{
  "dataset": "larger renderings of crowded toy scenes",
  "num_classes": 4,
  "norm": "layernorm",
  "head_dim": 16,
  "patch_size": [2, 2],
  "width": 160,
  "positions": "sincos",
  "lr": 0.0029,
  "eps": 1e-08,
  "precondition_frequency": 20,
  "lr_schedule": "linear",
  "adamw_weight_decay_other_params": 0.05
}
Rows from block 5, named by matrix and row number. Rows with one number belong to one neuron. Each number is 128 + 24 x the weight over its row's rms, rounded and kept within 0 to 255. All counts start at 0. Numbers have three digits each. After the name is the row's rms in percent of the matrix's.
# gate: MLP gate (model.blocks.5.mlp.gate.weight, 320x160), inputs 0-159
# fc1: MLP up (model.blocks.5.mlp.fc1.weight, 320x160), inputs 0-159
# fc2: MLP down (model.blocks.5.mlp.fc2.weight, 160x320, transposed), outputs 0-159
gate.254 089:129139157150111114124150134112089168120135171154126111126171173135130110160106172110126109124157120092152129155129134161102114122107157107159139120119174148097116129134128143114147136137122087143136100159110123128102130080138107144095120180101124128095138123112105114119131098122103149089121138109165104153137151154088122148162158130132101094147128136182095153105126127139141134162078112122128125219159094143140154143110142119128105127147138129125102125130110164140106100198124163
fc1.254 100:129126116104150130097132132107116146121139104153140132154092180121111133168146160158109178104111148149168132151122132097124122146144099121148124149089156142143154127146136153150116085107132117077152139135131116090083141144135126112132138090132093110135144115138111133133172096120164150167123128143143150174126157108088127115109132127100092136150150121133133156090086155124147094197126129095175128183155127113108118141122153104154090135112142088068109133117116177143112116115117161
fc2.254 097:117154168130111087105148165121144143134143142133119104123144111152156134147112093125146121088152120089134140107072140114074131144091089134113090110120097117102124119102134093168159099150124159148185130134140144124178167135128107104096138156093150138145138124138127159091077120144111137169144122064152159122122125122134108127129146109137123106111086119131153126152093177145094140129104121136137097132116172129117114115110182150176123136148126158110137144137126150172126082134152144
gate.255 106:098109088085096109080132141096136133126196102123192179125105117152113154125136136138132168144148119091136173102148106108100131119098161168123145116138167150115119141133127164105107125147142111141103097097138132133137115120075132139150135126105087149138152114071166098135125107134101144110130122126116090125163141145068129137124154099137125087101135123118147143106147143115124135129159164098109131132111134096157109140104130115150129105143103167114123102159164174157107105118160108
fc1.255 103:162172136148133204188125119109092165178126134141145097098094127124106149135179182134172142116106117130122173128160121130137090137146133105106130128120106136118158138129102115128141146116105136151107108127131142089149131138133163155052161209135101123182125157110108129131089131137126131094148123136113111113145125106136143127115126126110147083162137158134156164149132111109156127140099124160142116114112111114141104149102140119107150132111113124123124117112121188098133115133117136
fc2.255 107:151114098117132084137146156144106122089127114158115123129152107140157160128118129141119122168110135094147165137063138123146150131095098117109137132158134151087103132119088154094168123111088126123108112162115112154100168146120115118134137131161123110145094098170156100072130125128157121102156109108074121107128084128137150159098141128122098127172075122135114149100135149153087109095074150144137162123128127127152085135131094119086164124137154113117149136126166136131142093150134093
gate.256 102:122121121106091153109159153112086140152087110148118071107154094100150118122147143138108112106155126136114128137097179101137111130142145110126183140150141112123111116179132147121140128138108096119116176155140156105168103101153128125166100132146112125113126128076093149141115135134080104130099128129126138163126101120118137138127129119123151102106133143137096154117118120145126110184120121138130111131158161123096104125065143118172114113096122094161170095137149108126171070125101066
fc1.256 099:129135143165148148103116114118139119138102085104148141096142130143125095135092139115095099147125154127085143181127135090125132089114114126096106160139121129125112162112154126128112125157162113150101105102138114094171139137144109117177062167115104141129108124124125106102088074133145119095130119189113113147111125157086127122152147163186164110196112116172140135140141132097123139132138071117135133137133115163126109141133136115120123158146163101153123130160150166099121148144131154
fc2.256 112:115144116139143054138135111143135108119122098105132137114125091124109096137105122149072172128118155133139078103160137141175128167126148142104113118127155151130129117134104122129138124114144098148141080132159142116167095107090137092108110125098094142143116092182146153130105141174111099151097119132067095121159161144094154084098106148117127104133187135064153122157135132145147120132108155119109128148151121089111116099126128143110123133097088118104094127132117125127098112119155119
gate.259 097:124106098083110119123139112139172172147175130161103116108158130172093110123128157125118045085145116095111137138150124134097114151124133093143109131150099113155158112159116097169140097122101116132124170108107137142121085140105157100112140161073126119129115105134132100116140111150095108102117114135172137154139109117138126121124144142142131153125091125149124159119142123106165113079123149166136163163109163125152088109111114120135140138157105124180088126125116122148094102171115093
fc1.259 103:152152116081180153147120123137120143150112123138123078144113150128091124097109131080130149115094140138176130161172122110139091120128124155125152128102124079109133107124155125119105135121138163140153101138132100095112137103129085178101101161182136127117117116113119175100115146141107169086137143144097103170100141112102127117124109168127158115134139126143099112150140112135120127134122156147128107174134150134105085121111139152207178119132127121112130135096083122128143150111112077
fc2.259 099:122137138141124105131129139098109121154169139164153135187101136126151129160131115098112144116105178114113163117107107162090093115141154122119124154113134138131116138158173128144111141096089187136125139157147163134114145088113154139172104157123154109167127124165116170128129143116135169105145144111165128090144111151091064115167117161126109103106114099152139128152149139126119170078134081113181130104134133119085126160102134121147134130121099124106096150121132094117100117155132154
gate.260 098:108104113100139102090108147107131144113119162139124138127115119102147097158095152100168152101135127122151102109114135120134119154170133140124127176108136122171111177155142153140145109133146073128149158128104152099114114152063104129087098155136113142141134106099116176120136131072096156124121121110130131164150132138120098105130118130101145135101125129112128160098132117130129071187111135123109125102103172120124137108147100181138154184115112129117128117101147181094157083137108113
fc1.260 106:088160134125119119142101130152152115106116131125112118111173138118129109142171113109115134153134113128115119133171166099135144131157174174100148166109078173101124115137100102169137121107096147119092101137123139146139144129179118128106145161161122114130091161116120116137119084171168130101110108140151113105115119115140156137138115152126140145099157140160140137117093104105122080120115134120111142152145123149187139158113120122162146105147145099099164068142133161144176128133161064
fc2.260 110:099161117115104114137114084106134092138145112125115149155149124104121109123140118121153105100119068115152134117158157149139150122135113113168142166100127099091145094114099154129152138127105123101112146145100116140120165163100113108079152115158122123115100126141133082148110155173157179132117109109131111114142071158108086132059117110142112113108143139174100125141118111150174077119125175134152144138158130138121164129155158136132123117136134104112143053097112140118110128134131101
gate.261 105:161149125070106126126133161124125143159133125136128137124146107103104156121160134102121155175098168100114144108122120158132080091112137170128123138144106130073164142158146153134153120111125169166147121165137140171076136154163138119115115125093132136140152129146121090150159132105133126127106122134130131104138160150137122133130136139066130133114130139150128112134072096184126090132112118150148126162150161124119122166107138065117125118153177179072119128134098123141165135114127156
fc1.261 107:132122146114066107105135133134105115123127130149099138110100139154130130121146099101115123132125104151148106119122108150112128183138145152167152067122102159131162156124111111081153126115125150122158122091156122128098123144147170139118122126098164149121120131183093134095182133118143149111074083131127134076135154145161116111099158134137167105159120145139132105107128126218124115077148095117097111156087124129109136141118134114129143127128154157118178141136118138148149116113117095
fc2.261 098:122129132149159123153162120125110135114114144117167164123156125132112160124157134160088129102145079128085063157126127144172132094156107137163137141090085138095150072133049147083134134092142126111125125156133131161117143103105089123146108123131136146137121175112119145109132116077134153132120104133121120156143061153142116133146127107124148097111114109100157150104110112166116107144138128100117150101112119165132132135129133146124116133111115085145132151150110127090078161149088128
gate.262 123:130148160150123119133129114144139119092149110145108122095160128121146128096134100129131119129152122112154102149156140137130130135115155143118141148089129134145073162146108090157104131108171103130140079174137135135155130109186149112197122136097104129127159128145139124149132116097153140124135144095131101149142094188129167119125146157074119114105132124083148138107113144150148120143068120124118119145113136155117187139129172105158144099162140108072110138174105148109104115090162139
fc1.262 116:122139128105127127116112122107122158151141128150118141179124120111154132121152180160118129181135124075138130137092117152135112103121133148111109141160153116079160168128158115157183128107120157132074147114072129144129148136023160118134161127135128139140168098119124123118131168137104087166123104177132174141120134091114105141156147106148114136124128130154092145127148147110125107148124112145148139156111137109107139139150107140094124127146117128151106123128128123170122067156127106
fc2.262 117:111132097157131124125155100123113088129102124121085152090112119157164075126139088110143143162153136159142087104103086105089123153100103153123128148144132122126150157117170109110170114150123153098132132142164104168111150101182124143158148135083141126115120114165118150115139130167115144131138115128090127125111073096081130099101120148151121109159135144094139137106135098133117084132113118101094171136137099118134119169104142124135123117129164153067128142149140135171089146144154137
gate.263 095:107159122118172162093136139142152101163104133172165154153146109146097165159140153161153154155162143087128127122121113167088125121109148117164126122135106149112101170127127170090121124154172134159129182106191113135116156099138136126074114136131106158106136106151157105118098082111118155098126083141159174144104151151142132137142141141130140133152132103096144096135107099127141126092130154119110107126126080151130097133095142108170118138114125141130130162129141127087105138155136144
fc1.263 092:171160080093145133120163132138128119132134095153104161093165116117061149125118136129130140136186132137130162123127099121134121102157148136143123173208130162089128177136147133111157098103153153157127138137147102147116138144155124158154132134157108139133106100156169130143085121060089131119174127158130142120122107134119099132141115116152098162125136136148133131123095127099181127145096122106084112126150131155118103126096115161111101102129133145161157119089124137130113143110138139
fc2.263 099:134071079106131091167127109113172124106126153132141104135138084117162135110098125113122136137141142112097121148103109157132153081179122134162166121091122113108123118128160152127104114155125129112143129124104163082115172166127145121194144145136131138136104159143140129127162110155144152099095165114093110136133100135135097143101111126134127120148149161108147144121163116102116155093142125110174162145172091118117063154119162112161129119143138163120130104111100149162150156102146143
gate.264 088:104156128170113150114145102123149101136174151123130127105133118103146137141120117135134096123132125135115135119120125106122132121154105159152128117135146098188086119142116149166110101134141077160106146103181075124153126142066132130140087115111110129169134112093134137132091114121120145103122148150114100118131113101110094162168172138104141132138128149194134100136132146115156091131123139104164093099141088180183142113130133139134119172113127095154071127134085137120098141111134154
fc1.264 097:088146134159123119128122145119138134124105118130128150102134111143114114158139114175108137105099132073155139143126126148123166116118105106144086111128156130107155138139107135130168135085101129138113175126146129150051137114118114163162138098131147140095145155128116078111111148102148094157123134111123120135111090119095126134159058135180122083136118132119178153140114124141124153128142108130132139144091129079150132162142104102175152151147162129118214121135143121153108114119096128
fc2.264 105:127124115151103122141110125116183108157100122131124069120134129090077182142094092173083158115147097081127161177114142085138111120128136144127155122071145085136145126145126091142136129110121116140148123124134117129121096184170160111110134138131124104127109105109133109151131123130115139087095154144123129173109160124132142078116152107140108096113167126126189099159110110108125153117129117140129119137102087142134138092113156153173130130098102121156106154098110132120125161139124110
gate.265 113:080126092082147122113117092081104150098082120119109123103116114139132088123127117156126129126094094105126072149122092082180139177141151157147148126161108152144112132112108132159151116116206141130129110109131127118129122133112134112150136095114139111123121113133119114158125113163113121189107139150139140123116143132133127100117145163116142127167083099160112102129163130096147156136144112170132146122119142090111139127132125141143099171104161080137188135137112090166109133117153149
fc1.265 108:139185169145112127136157130146151169170138134175161100132201132136144153089124139152120191130101133131104115116132102140061072088150114087081111115121111131118150102131136104109140111139121113151161173149121124154110129120120142144150137132117086153166125146154142142133170151157128150131120143140111187113095137142116136151155133153174089119120142139141113154118136141139130112116132146108155120139122101153142088124162080104139116150115127114150109113124110119100171108110128141
fc2.265 099:119091139199130140109140117141121121138135120157139127170103123120052089123128142092122124121157120128124118136139143136132193115114116051089140134167094173124119155124151126151128120116185135159096087141151140138138115130118145128111101140107121134161129114153112106123121153151160125154118127080128123156118104097134151161142101123116104174091090115138111115091171121150169115125114100164122079148119120136114151132112128131133143127139096184155142146110085139146127130120162128
gate.266 087:131130122138133159121141141148179159159100125129135124129141124114154128097125155152117154150124149131182132162131164133097105084120141094060088131101126124101076146108118143073126135140098109133116096123155128150129146139082155112133114103142092143152148085130128174134113100142134110163156160102102154106142080095087118110137158115113112161118115131095106169139126125125089170113109119140141132161129108062131154096153151160155105139125152142125148121149131138165156139122128167
fc1.266 095:131110165175071173133150131134108158138110161153140117143150140109106114156125200149122133114137104119162139123157160099128087130100192108072058098137125116112134086130140123175148106098073124093143154112142167128147107125153115128112109127139142156153133116117108089143139149170115142096097089122168105149133132126154121127146143132118094091105099134111113140138115104116134091151128124114144095126115122115144115171125173138154165121134118124130120109134143146114163130148130114
fc2.266 081:138118108099172134129080124153119142163137139104102129119140116098138128120101105100133102143093114127162139098096140152167069145115155126103178106128108111139139109143148126087138113128076146132122115150129157075084136143160186135128104101155136139079111161095146149110137153136082186112151105107140147088140113162130092065125120138138141112142120134122111152147126090162147129137108119157119139108127143124172126126133144120133140134068144137145165094113138135115134149090094135
gate.267 096:121165119066137114120107149167119109110144110128128134110122172118111142120114119108135100102068147129135170133170105131152147149153149124160110099175163101127124121122142131109095137133106096157130144095148155146139149144100091123090165121110129105120103118113109119131128166139133135102119115148105081139111124150084135106137134116104107198066152092166102093158107118148091122131121169126128114115117110120157126130137111123097213122166115144156120138133076144134121138129122136
fc1.267 106:125112111117134162117158145149116128115177120105107143160143129081126147168112180188097122128123124126177128101117157082124140099108129178149132116121119125114097124048146109154121108143151152102163095093118141125117130132136120171158052130130147146125081131083096143124121101090128100130126153154144124119115138136124142101114151110180164151132114158122115110135089152129133107138153130139162126119117137159124092101112163123131095128102114132136154112142130119110105142085096106
fc2.267 097:111173118134103120133084140155131116126169118109125164128128127151171138131138152115124128123112109166158112128176123097139152154093154129152118116166133146112135108039096151145101130131137127136134170143156156086158125136169135142071055146126142132144202129075131125105129138113142110145132150136153123073130144129137123141125136140164123194134154131120109085141147156150135135151142164128137126181117123103131110102133120143155165104120138135124114118114144120148119143142145120
gate.268 111:121163113132125095121130138069072147115148118069122151098122148126155145162165109121105150116118153123128161175148159128134151090138103143131103099114153170112069165101129128049155174120121128128128126097119136115131107120117105148137104144158192128153099174141107127136151100139093103117100147113130110123115118162142112137111142100125147110115112124123140104166123116127152120124120143162128148119080110136064172147109136101153107143135123129118146119131132170163128138099138146
fc1.268 105:106102128148114114135127124069129096171163128127136109116132130169117134122150157120124157133095143134135168129135150111158166097106106124162125107116118148079128169133126114049118153128125142149118117114133119112132111123120132145115071143142174107134104161082088127138109141123094140114114142092130090120143174131128149140135130098124119119128078121092173107127115079133082127156106077133123101110109155146098147147116165133092128092150144107059102102131125147126158119106119140
fc2.268 096:118075103142113079132151152112133178165152128170123144172155091092121142135115126090142128133104168141132162116139109128120109157121148138122145157161174119114095131104129125143164124121146188150089112096175147158135171137154143142136103132134120121140153104100166104142094094148135077157130128136119127134134135111144137150129090131157133141120064081159116127128120106121119143149149110125155122158140124116122156091134149077168124121103134124119092170106133108124171139086119150
gate.269 118:099153127117128127161125126104103137095111155188108147084119138115120127164114090146142167108125077098167084139113110119142129134150163148137140132098127163099122153157141115088139109166135098125118141165121159154142139104103124124174169108115135138113127109159126138159137153078155145147092169137115117146120160097139159125109102162111131085103128135133104134140070114099160145112119124132094113137133100133160191108148129109143137105130170151119085107096138113111108124138079155
fc1.269 092:113120092127153161139145109116138104149118129175127129094120105104075124124113119104127147118088103092144084136132130121153160114107108096159123138144124164107138132093155115117133138162136110130104134149101119118121114135058101099113118135125151169118123124132169165148113194066134159181109116146130088119132120114160130121107108127134131115121104135136101101145118130148131107072129122139086129158121116089140124089135112146150089098143134151167085099149149172132097144182108114
fc2.269 091:107114084085139116089133131126114199156094097104086133129070085124175119137122106129182117115151091167119123121135155133129105105123119159119112131132108102140139123155162135099106143108084098093107154120146164101123108141106108124090177107125154139121122100142130119125133133071123146128137099086104132137106145110158117125149134134128123105134141143152093115119197081121136088134150113135107120150113090132158132145125120113133164144192137103132143102168151140126119116137119107
gate.271 106:097116143109149151118076122104099130151113129144120081109160124105132114166191131150133116097143155115159142119125160104140137120094144135154086100123120128089124120092120101112150140147139147105127141148090173110121115186091120149160109163131127137101128114110109149100144110106106130187150130147181131106145135111158154107095101113168145149100084100115147088151115121116152145125172139064146120159153136119129185127106079131118147143154144128119099132140140106111119146144115120
fc1.271 100:173107112108151135127144122114106135128120104181129086143139112117127134108137112127154176115159145110168107130104118154150166165106157122139132116159142105122148095142143086135191087195119140094135116152167161125139136118121143116186098176103098119105099113123122144116148145143119105139136119183131134109143118111154152138116105090119132126123089128103108107100078136109132159114140120086103140144120085110121157107099113096138096134126169114103151104127112172111165132147149156
fc2.271 091:122190131153127106123116157112085138148106151117123149153080113117122116109146100166145112164098191127125148103129118101095124094073209126152148134136154112133121152138076116143109119125136126078114113126148116103132119096131160123084105116143132154091147162102116143120141118087119149145120120091139126174148087149171128131086123116148161153117108113146098111138182093124150152142125111156151105142128110108140122177097158119120120130100113144124156102138141122150099138117133133
gate.272 092:109135111134130126133121115157118085104137113088108170113119143079120127127120138130097068104145122153139124155123127110098163136097127130141161125153108132123098101146151112116082148127164110145140135128120149124133168063157126153155105124136114101091156147081070131148139132113148123197120139098115085107123112120150139107105127132133140131111096107102125116138133129138116115141111105108140136111167111107087117101098078118101114141167183104105134141121135091044116161120115109
fc1.272 108:130072120113125163149133162136178134119109112140148141114136111144124134180117147173143114151136124089095166098083115119098161115143146146126113124107131105132107153122109135160127123146071105137167138158116196110108137098202091101106089150125088139116108145087115142102140151118144122146153161137119129172117137139134133135173140154106126142129132129157132096096145135139101105120140162147141124134136173140159120124078133145136139120122175132139153143156152129174106114157087122
fc2.272 098:104109141167172133107128091117113110138112107126119078161147132116097088165096141103109146152156129170152135094110129143120138116164124124129115148138153108132122167093109124116123099121115112101174148144127106123155099109073121127146139148114124129141123119144169124132110121138121124113115106123134126131150105156117171107125108131152125104131200130117142074124095110180102097149085127085056157104118164118083166156153145165116121123160128101105144138075132112099148128148140131
gate.273 109:071150141151136159146113136130089141110144121108071140134158139149161128122138128133132098122123142135107107135108111124131182093104122165129105126137092101142150165151105111101142112115132129117127131155134161091148177076042105129133114136097181146088131130121148132101125170146097100131117167151116105149155134129075160112160122087146172105126106100143152113113084116101138128118165162115111125125157102126144155152127122117190117141138120148126123125149152148120118129097133115
fc1.273 100:115165124102141131108093080109123122092132122112113145122141136120158119120110185153145109128127127150094133113108113141127111148124145131141132131165143137130149090151134196110140141117121077147117144149135173140122202083162165177108169123095199122131146131123166123119129148165108130093136143140180165138132154149097126130150128123091109104158102153127080141152126122110124158122174150140134144127169130096113122117120146102168166095150152149128144153146155131123122135112141122
fc2.273 107:112133106127135126132156114084107063158164109116149126138128098129089128140171156091127139115118148125152097147077150137126118152139165097083101136128134141137132144099138164093105132113135144138101138098103091170128114116124118134129155111132098170134142120093140140111160127119145176146079201141108146136133126102132138108111106146119130141081114122129124149085138124142173151152126112104130099143075118134072121114152133159139119111135094123158092126093175168100127133159159138
gate.274 109:122122122113144155100106148132148135089089113122160112110122123115144181142126128105120132140141107162121124144138181107101114104102137135132103079121152162109143095097156187193168121139150125102151092116128128157104088133115091093106149151125130170128119100155151111149134112131106126130170133166122109131117151127132152116108138104131111089135127152096148100141062123173102125120156120138124135088158116123158111149127094119104128080124163092120137091137172130122134085120079128
fc1.274 108:157115150077128119133174119129115125087096110118127120164163138165121117095126111152134137138128152196161141142108098129119136104171090158100124161158122153135134141143170130128112127108144125102137142097125093134149140145126155172136119099062145113126108135086097138099166152129155164118125053164117115108108185134123152132131114114116159118129128148123117112129185130160095138160149116144179111152133126146129134118109101182167122098141105100128113127130109124121107140113139104
fc2.274 099:110164117137114131125152108140130135102129101115085137152137134149116147154155135125072112087128161091150119083111111089158116150120123137143136148145150144150146140108110146136126103087103103119137140132159107176136126062164083117094116119131082139158191095142105116108101056144125139099131121135101125122126108068147171128147139109156110121100122118119158116149081134108134175110136137072136113154106114111135108132122134100158133129114148124091150151112158141138157165129121112
gate.275 097:134154124088135114158184135148116135167091113131114136134164136160124092120140129148134058114173141125165165139106095126138128121105107100133170088160086127134117144173132140119151133112130108179120125123112102161141120100156104138113104140140123149121145142079123105098142139120131096090108101139132137119142113138129164087145084122187132104176122120149080094128119150103165110129117127140125138101102111158131117172130115147080117129128139104167110118128101164159071123133130142
fc1.275 097:090116137117141130148078115120094137141142093171168157131131117153076102076084174089145130159142140147137110114111125143156141124144121082169141092124167105117168129127126132126166099125131162125113114084119161128101119128159117072108141111144131169144075104131128155114106179093162147134134114135148089142122093107143091134129162143120129150157146133115120117149119137082153125112155163141137139129151140158122111146135097113149123143132122122167132134148126196135128132141175114
fc2.275 097:125136155152173154131145163119146126136139111190113160141124132133122176119130111122147133124152153160145165112099103115117083149106132126167148102130151160119136106134126117098146113117181151139135132129099089088110104112096125127169106136145111114138164091131131142145122150144106167154097173094140160107104102087077104127044123149172100129117116130136144170173110114091122141158114116141152113152148141153113159117094120088137108114151119161112118106108139107104113121126146133
gate.277 108:130090114096123129166082153153130098104121138199127114118166116151103101110081101111117140090136108119174145140137141139150153101091086142123087135135138157092119106124141121095127134090136117122162143133178135179092155160126177135140152106120156129129160131104133111124144137112123150127096137142105078114143110100113132111108112143141109162155141148120144120112115133134110117123114121128096134148116150097174071093111137123150156160091158116127150081089163145133102143098154156
fc1.277 104:102150118159127127117149101107118109129117129139086161165134181104104144117090144085121154154108119110123146140135110128119159108094163095092136113109165115172104156128108120148154129107153148145131137115099146078115133103113111152109071128132134176165111122137125126119163127152098153111182112179134142131118158126154147141137141136144149120116119128153164063159148101125105112082114157104145108114127116153149166112144103126133117128136096134126131103116078115083114111071085100
fc2.277 104:101163113116086164127107148114128100161118090160143119085113121092139139093145124163126155123169119088142129102138104141105144097117109143167099132137105115145098129109133103146130117113156093173115117127109084129157126126125141082167076145123107131110155112133088139129180103166166166137174127132152117141120153094161096133100148113100155136144106155108154095146087121154105127178133093176150142154141115103126114129138099104120080123119122091171150123111118144131114120117133148
gate.278 090:123135116146094131111152074119105160131105114143127148142108156135150117134108137106119101123125150091140123121155121088081148074117136130121154132157112155126113142108120162156139104106133141095112094130124113173124144148130107095122147097141111107180138124137119144132157149129142118085143135097113118160122110125127132187133127098101176083150123111164144144114119129090140090142113109125131084117118188162167095097136147111080099122157081152094138141148109175123079170125095127
fc1.278 098:132121129158122172096109135130151136130137163142149111097116118118128145144134085157141156188137117163163152138117159154095135128103130106161149141131168123118100113173094073124151151140114135101131136148117116085130152091164136106139099081120136144088118095103151140113123122091148095139118160087144154081159133138137164136115164105108131128126093104103112123161085130142107142147146116124150151145145126162129188167142127157156084102119101126163094150106119086147099104136124115
fc2.278 098:141151098135129096140092143083127148155132116170136109119137151100142118128115151109133152171120104136147168144130103099134132150072154151100098140117110153080151143154150148152093132113151162128088114106162117116162101127153119083111161138112129109126117129099139145140165104093085117162135155156114144086147134141182120100127134117126149142110150097118091156117058127130147120118138126182164143152103090145130126132111142091151103137095106153135127156102154137175148131164143110
gate.279 091:146130142169133116124163127091138088145124119117168154125109159129162082134147166134147090108084133143134144123163108118114129108071108138144108114115085115134131134070114083123109148099130135148131087081162141129085174149140145135146091112146136099177106105149129121115197110115110106146152168151114136110135071169118165105136132111142116145169152129122180118132119128130113121185116120134113167114116115086143153128107104144100163124145135151134157135121137144130126131139144125
fc1.279 088:162141110137130089152073107113122130141149108110110115143123116139146132158116088127135150144132142103112136128131117138151108140093130111113147151114115145183151172154159109143110137145131109143111109140158098107075179131134103143163143112121077091094106172117109127125140143172118133160115111095145131193133100098138159135144093092067162149159143144114116138138110124126158104088126172088190135119134132113126120131154156123144087131129106156129118153151157182108152125122115131
fc2.279 089:119139134123161128137159107138137145130116121171113115146170091143156125087160090126129155145065116147147095118127109167162122175123100112117112125126138127113107159155136149120144139163142160120068112127158112123130144098087179115101146182139122119165158139096107159160104104132172109145135145159129129141099158150093139132176138116123141142124151120162123154106121141088108116179164164130170121126124183154106108126109153126109074138141153117114110158133140134135119121106147147
gate.281 098:120176116127177119153116165149080139091130160134148118131128157172115188121126124120111152149148116145160146122112129170178090125100101110114094149156137139141139114145126161156192128141132121128096146140122097124137075105111107132123103111153125139125119167097139094100158107118114125100109134137101146072127135099121130110134160126143144129089129099150148102113114103179136116125154139118077109117105064116134082146122097144109085143112137110152096084122109132158139144122125136
fc1.281 093:132065088080144087174092087142125130120104139087126113134113147131125116155117133186138138147115150104130096097127107110112141114159110113151110117119134145116138098105189140099085101105125147087116116114110129112124175192127139076146164129167138150126114170090132115169149122142154156107120139127132128110095114133086118154129107116145125120076110094129115150110097142116159139118109101158142114154130143148142131131110134144151116157139106110099123137146070169131130105099116138
fc2.281 099:138120169123159115165191137140123155110157130131145109090122113170153097138140130117134107149141150089129118110145081122149162149127124149118150160126119156092140137160176122101144120139105117092145101145133091128150129103106122106162143142132141159106148158162122140142139119134096083114122160114134142145180212133105134122122152145136123082129161097103111123140133112094143154097130159068161104123144182109136127121122095102109132129086130130165115132140107122147113160173130162
gate.282 110:106091126142118178112099127192121083072122138156098148096157141156169110119109157100142099145123176107110118141111166109121124130148095133136129104119117129120138078121183112097158140149158092128116114164077172165132151133130138126134120147088166156089105167141156129108115170174167119132152106124130095113141120163157160155122137124150101110128114143121143110093134121099138163115128129149148131128122137163182106148123108118143165125150132127143087137145145140127118111141112128
fc1.282 099:153123124097085120105140121107111133110133143072100126124116110099129119126095135159120138153131124151111092083153128098101097108135165177148134142111127133122143135140114172135143111133117125166124157135146082098098076155128128126075135130157139105137142120143121106121093111176113148133114113131136143146121149105120103112155093096125148044128128142164139137118073098154114120132117094114133083132073136160130118140140129146133181103134149172132114116067109122174159133122120111
fc2.282 101:115118111082120135110122177115129128123155161108105125144146109109126176131157149127138156171156100116121143130099130142108071121126079109113151138112113131106108170097130137131123140111097123126102184163130102138135119155130119152116181133093127118156153148141095125131135163074098125132110161169165157113127163127146101159109126142138119184114130115137102152070140118122106088102114129103143148086144120094126156110134137146084146144134132186147129127155121101103113175103167143
gate.284 095:118066125118152138123144141108141139105112122179136098126125121140137166129194112151147132141127103124130107103161125090126122173116150108137166086125147088139166107144183109120122179135159128101114120134148153148123126133120123136172091152101103112119142119101102091132086170168134113126105124163152124124140139129119145138126153147164103079130122128163121113113159139118151120124150125117108132147108114115171099087132137132153138129130156071070117112149152084106101165128116071
fc1.284 095:125116132136170118122090143121114123126133170132165120123126128128139143096152145118101143143121142134175118136147137130129129132155152132152133101090134108102140109111163149124125131146117152144153114117154144097153139143123185107143077138141122102093132110187075069135135101168161132145112151090092121113151135118157149136129126097077142129131145094076147126130131106106130116147128103102138127096144084091078109140093189123088147129114114130089148113125195109125125147143152076
fc2.284 096:154167162123095126104170160113124129103171086095137131154105121115082191132147122111155119092122133159085101133100120119128117152118125167152119095134169107113179116119163144137139122111135137099153116143134151122103100140107136152097086123134123105117147141107108113150132133194143131135095115146089120112118135099154120130123122175135165160151125147159168142172097112130145136086107129085137184125147122092119073116133111107106114118127136180107126125141163150145151129113138125
gate.288 103:114117125114106111092150126112126108137149123138145129085112171115152097122129106140137130174136153134119082157107140114112143159136128086123118134111150129080161116136083127182219124175102127173078124066094136134109158125089149161166115161113091118113133109158120145155123152146143126165115106104124155167128137130154125182110171132116135112112127118151138118113112084108127118122154095134106129099085153092121107130149112117116137115161143155131127136126119106121118148134094139
fc1.288 095:158174147182080131108171139133107144171162141098113151126138142149106121092091123122146131125107153124158153151113146167113098119138087092096134140160123112096164078133163135155171110134115137186160140094149136150118165135111136136142172131135128102140080117141142121117116182107107122124122142122098164081149127119123132167142121105129092134166118102126193099141157124146105103149178124131144112107135142130129121158117158153124105119150089143110107141140131123138131158151105123
fc2.288 098:165095173125144161128091118131156087153122138171139166139110145101110107148101147178140162141114100112187116095132167084163123135141122076152159132131128149149090151135098120125128125151134099111141107128153143124110154106128123205109131122100140125133146097137151144129146125134129150126130111120143127049133104098116114092132132154131161127141133119108165137117142130119089113098105167138118151115111135108163105101096146137136127121093113091098096101124187119111169146117113119
gate.290 100:151160112127158149125137115092096105156101113105111122094120131117139163110132171154102129091142163126168123123108146147184102099124092118155117080125137150112077128107137108163109099132096143097154140117107147130116074148107088125158126099153130117161097183124111133180129130107119135155137086168157114098134119089100103103125134162173104082095167113108136144136138145129153101136120110138144109082115111076108158112138130149159133141126133122112117119123135101169143115102126127
fc1.290 096:125170133119134214144137156132152123118126142111155130158147097125125146118092156149157150173119147104099101114073083177103113153146133132122133147147128122133123143138142147152135097152120190149146134117122139146095136096098140106145098157098141137132131157137115113113115108116150143146105146168148125168093114165105121133099149113119128149124103120108142126131090153153125128102122103097117151092122107105147100137148128123127124106098147063167163151136086085148145104176114176
fc2.290 097:120113109102152137101166113127159093125121142126144152121144139135138111145089143100132145139123169142141169123101081126132112139148138170083168152127129116157117163094140118098140120105205186166109130105112120130148111147135110138130120119157171103096131182141149131100151169096159109086138140080147140083133128132123122088156126118091147144137119126147139093130141146078169132140104198155134171124150111131131131107144154143120130130135141150114159170126147122152145113137109147
gate.291 089:123131118121134137105127176118158139128153162151126125150133133123120170153109161147097096129155104099122144163124152128114120146146152103133086112135146097103159115097129135163094137113116117127130084156083120142135140142171121069122130123130118133148155125123093136189119102124131155140108130106159098120129109102095141084115083134108124146148136148123151149138122083190119167111087132116122136172159117153146136103105172127126095153080109136091134107131156152163094082106165172
fc1.291 078:116150121129129116102134102117130112080178116187126108141121150118133163131132121117179136119142157124113138182156154099134122147140125129167125215167140095150160107144106129085116153116110142097092120141110144177100104115146140140123111114103134122095136154097156149157158145154112154124097145156117094094146107127112108097107099126108120130143143120147169102143120121103132095128088143108153138163112111134175090126108180137095112178106150133137119097140126110157131110106151126
fc2.291 087:129142100174110080112085099113105134120156137120142139137142115129123179113159148090168146107123121108152149105113115154153107143151137134191192186114146129121164140078146139158153116124145137150098144119139126146106129100124174125149115142082107183123113119135124136099121118138115141094101156128189138123159111154099147147106155167130121108147130111134067135139146125124133086168142067148120136115146102148123133128129132105130133121134135129132159156135145146078133106144123085